python train.py --n_mels=64 --output_stride=4 --activation="relu" --stem="single" --widths=[128, 128, 128, 128]
Rows from block 2 of a small audio frame classifier, named by matrix and row number. Each number is 500 + 40 x the weight over its row's rms, rounded and kept within 0 to 999. All counts start at 0. Numbers have three digits each. After the name is the row's rms in percent of the matrix's.
After each channel's rows are labels from the 100 clips, of 14976, where the channel reaches its highest value: "peak on" is the class under the peak. Only what is clearly more common there than usual is listed. The data: short made-up English sentences, spoken by a formant synthesiser in many voices.
# conv: width-5 conv (model.blocks.2.conv.weight, 128x128x5, each kernel summed), inputs 0-127

conv.45 124:463532550497484542518507503481516537477478454502424443484462492464464517489535504446638524546513484489483452490521453500462438468408494495475389458449510490455505475512439471453444446550478455429526491516488443500467539500493500458473484510507459528437519462498498570507458477525442533491513477485534477487512584526581488523533530449532485440508423486450496502467461421547473421436522
peak on: silence

conv.61 097:440443448523464464487552389486459466537495404483449512453433456447470553497433421469425478502482557524511533451536496479493469506441492496423515448413459481480500471523472484480455487484480455550472413411492514497487452517434515508509520510433517475527497467523447477505508450499519498494494444437545487463531473511542501535492498486520461448539460462461480406458494503465474433496540
peak on: silence

conv.43 139:481539528496448554495493498479488497512449618564451453483500498497568529543624570473462465578465567434472517478503483490492410501507508504468450454487513465457451445545553410521532446471561549502499485434544480495494504484456489534472493473513515466487509453442517490407486531547491571495520532493507509512548513549516469463567499577538514511522456466482486526481545498485478479421468
peak on: silence

conv.32 102:456525554473549504508521469488494444510486482544516515601516450503520432498451546470479495546498518483489420551468484545502476496507497544431477514557482529558450473494443499534496470488484520568484478416504495533535502571410501467470507493500411524527499508497537566379542515470445573499541474472483476465582527401488501571493511525562549533525481467547455479567468492544501495557503
peak on: /z/

conv.74 123:582493517531437489495505524506493527487516471467514447467513568516554517394462396431440518509538529502527452444454509529529494519488520512530501474473478500493536477457560468544532438600511405466442494475432511522495443459510495501429492431435459527487514538511524510484535488550548491539575495433487544470512446566483466500490507515528481538460536544416523413484531487480538473528528
peak on: /k/

conv.21 137:494446411477509458498500400443461488510447522448451509482478462469510514514475493448509498495487439472453482443498527587479472469494491478502536471518437421471519502480514444479463492482500536461517466521451504464526508483537479533499518479488488501459494438569478465468554492452414503454493486488521465521445429476508427454533533487481500427508434561600444566442449480447471413443428
peak on: silence

conv.13 082:498504523477465499486475379562511477494569568522454474547485436504442424532395545493524562467470514502503513533506496488464500481439393563510503471523480556556525540464487540542453502460492535585506574516558520515536542450540528490562463503511483475440528472466500477563516489497471511506436497576446546463504499478432507516494445559498510443515517468497471555474477516479555469464448
peak on: /t/

conv.114 121:492445521420514475536471537469501518503513507495485472468472445475438503571549452463467518466519505516511510499491457527440489467650455494487511480406564495502485507551552514459454499515475458444431439490458488485506473526639481501497607505536485484496422471497418501467500457523524478589504509521486503447448453448489487480536481524465485529411495520528521441505517504478528492485520
peak on: silence

conv.52 090:514487547542548450557523534483524494528524497479450512561490502462464531506561515497513586478499521596549435501527531477493518499453550441532530514374512530494556472466470544503491551440525441501538508469475499503485522557409550491518483492460416502513442518566498475536546537523560399583502471487501474467514490455504508445487506559501527441495485601469467546532546461472497451495471
peak on: /k/

conv.91 081:476490477524489514537515440536519483458460484541477482583496466527502479539504517567524545583518489453546486491528518466552418514507485527458519546576518505468577510485473457550583456443510447533521495499554533473534482445456505498513497544433488454543558537495485531471476479493459482480575537515493534487514558517570472528525564583472505535487511455552511356564429468522556530461513
peak on: /k/

conv.84 110:496487503466459459492501491432528545529519543516477467506529490530569439547533494424478449533506501533510477496501487577531460526602475524482505506505523494482584503557609470502579504471521535485505496483524429522507571510551457535437486497429458472511491517497459534477456523606441510619492500468521535463458455495574471494466439481485484449572443478497515552486480456550488530491551
peak on: silence

conv.76 091:377529466508435453515477517499532504527493432476481516525504455500427541481461532483516505526548504483459538492515547516478504536431494536485525523515485497489489532482493468490531576598524431499512484504540514486484489523540512541527525516547490492396544467553456416497402518529504489491487522524421457503456467470491484502524446425473469442585510492603450555436501409549462466514514
peak on: /ə/

conv.77 103:549473541523473443495581568526518448502525515461465408511492500449511556510444447466399501471555490471504442474482508542506481517438514525433532458447491506459524460498564477569481463586514461467485489516473480514492474463542426469438448508493505515498517508478531468545513456515490394489555429425518529476509501480472430499488423455473500408461505561542536550518512565483490527512509
peak on: silence

conv.28 083:533536470497497477452551472470518426475501414520501499518506498540496482523576480550453459525517485522561468533469495522534567451460492518501495539463522563561548530421492525525523459524524495526571521493472479587522494538538561464532481444485531524456551572464555580500583504507577511456510525469493518522628513467453602485534472497517466530494561538448499476474506551493472506456559
peak on: /z/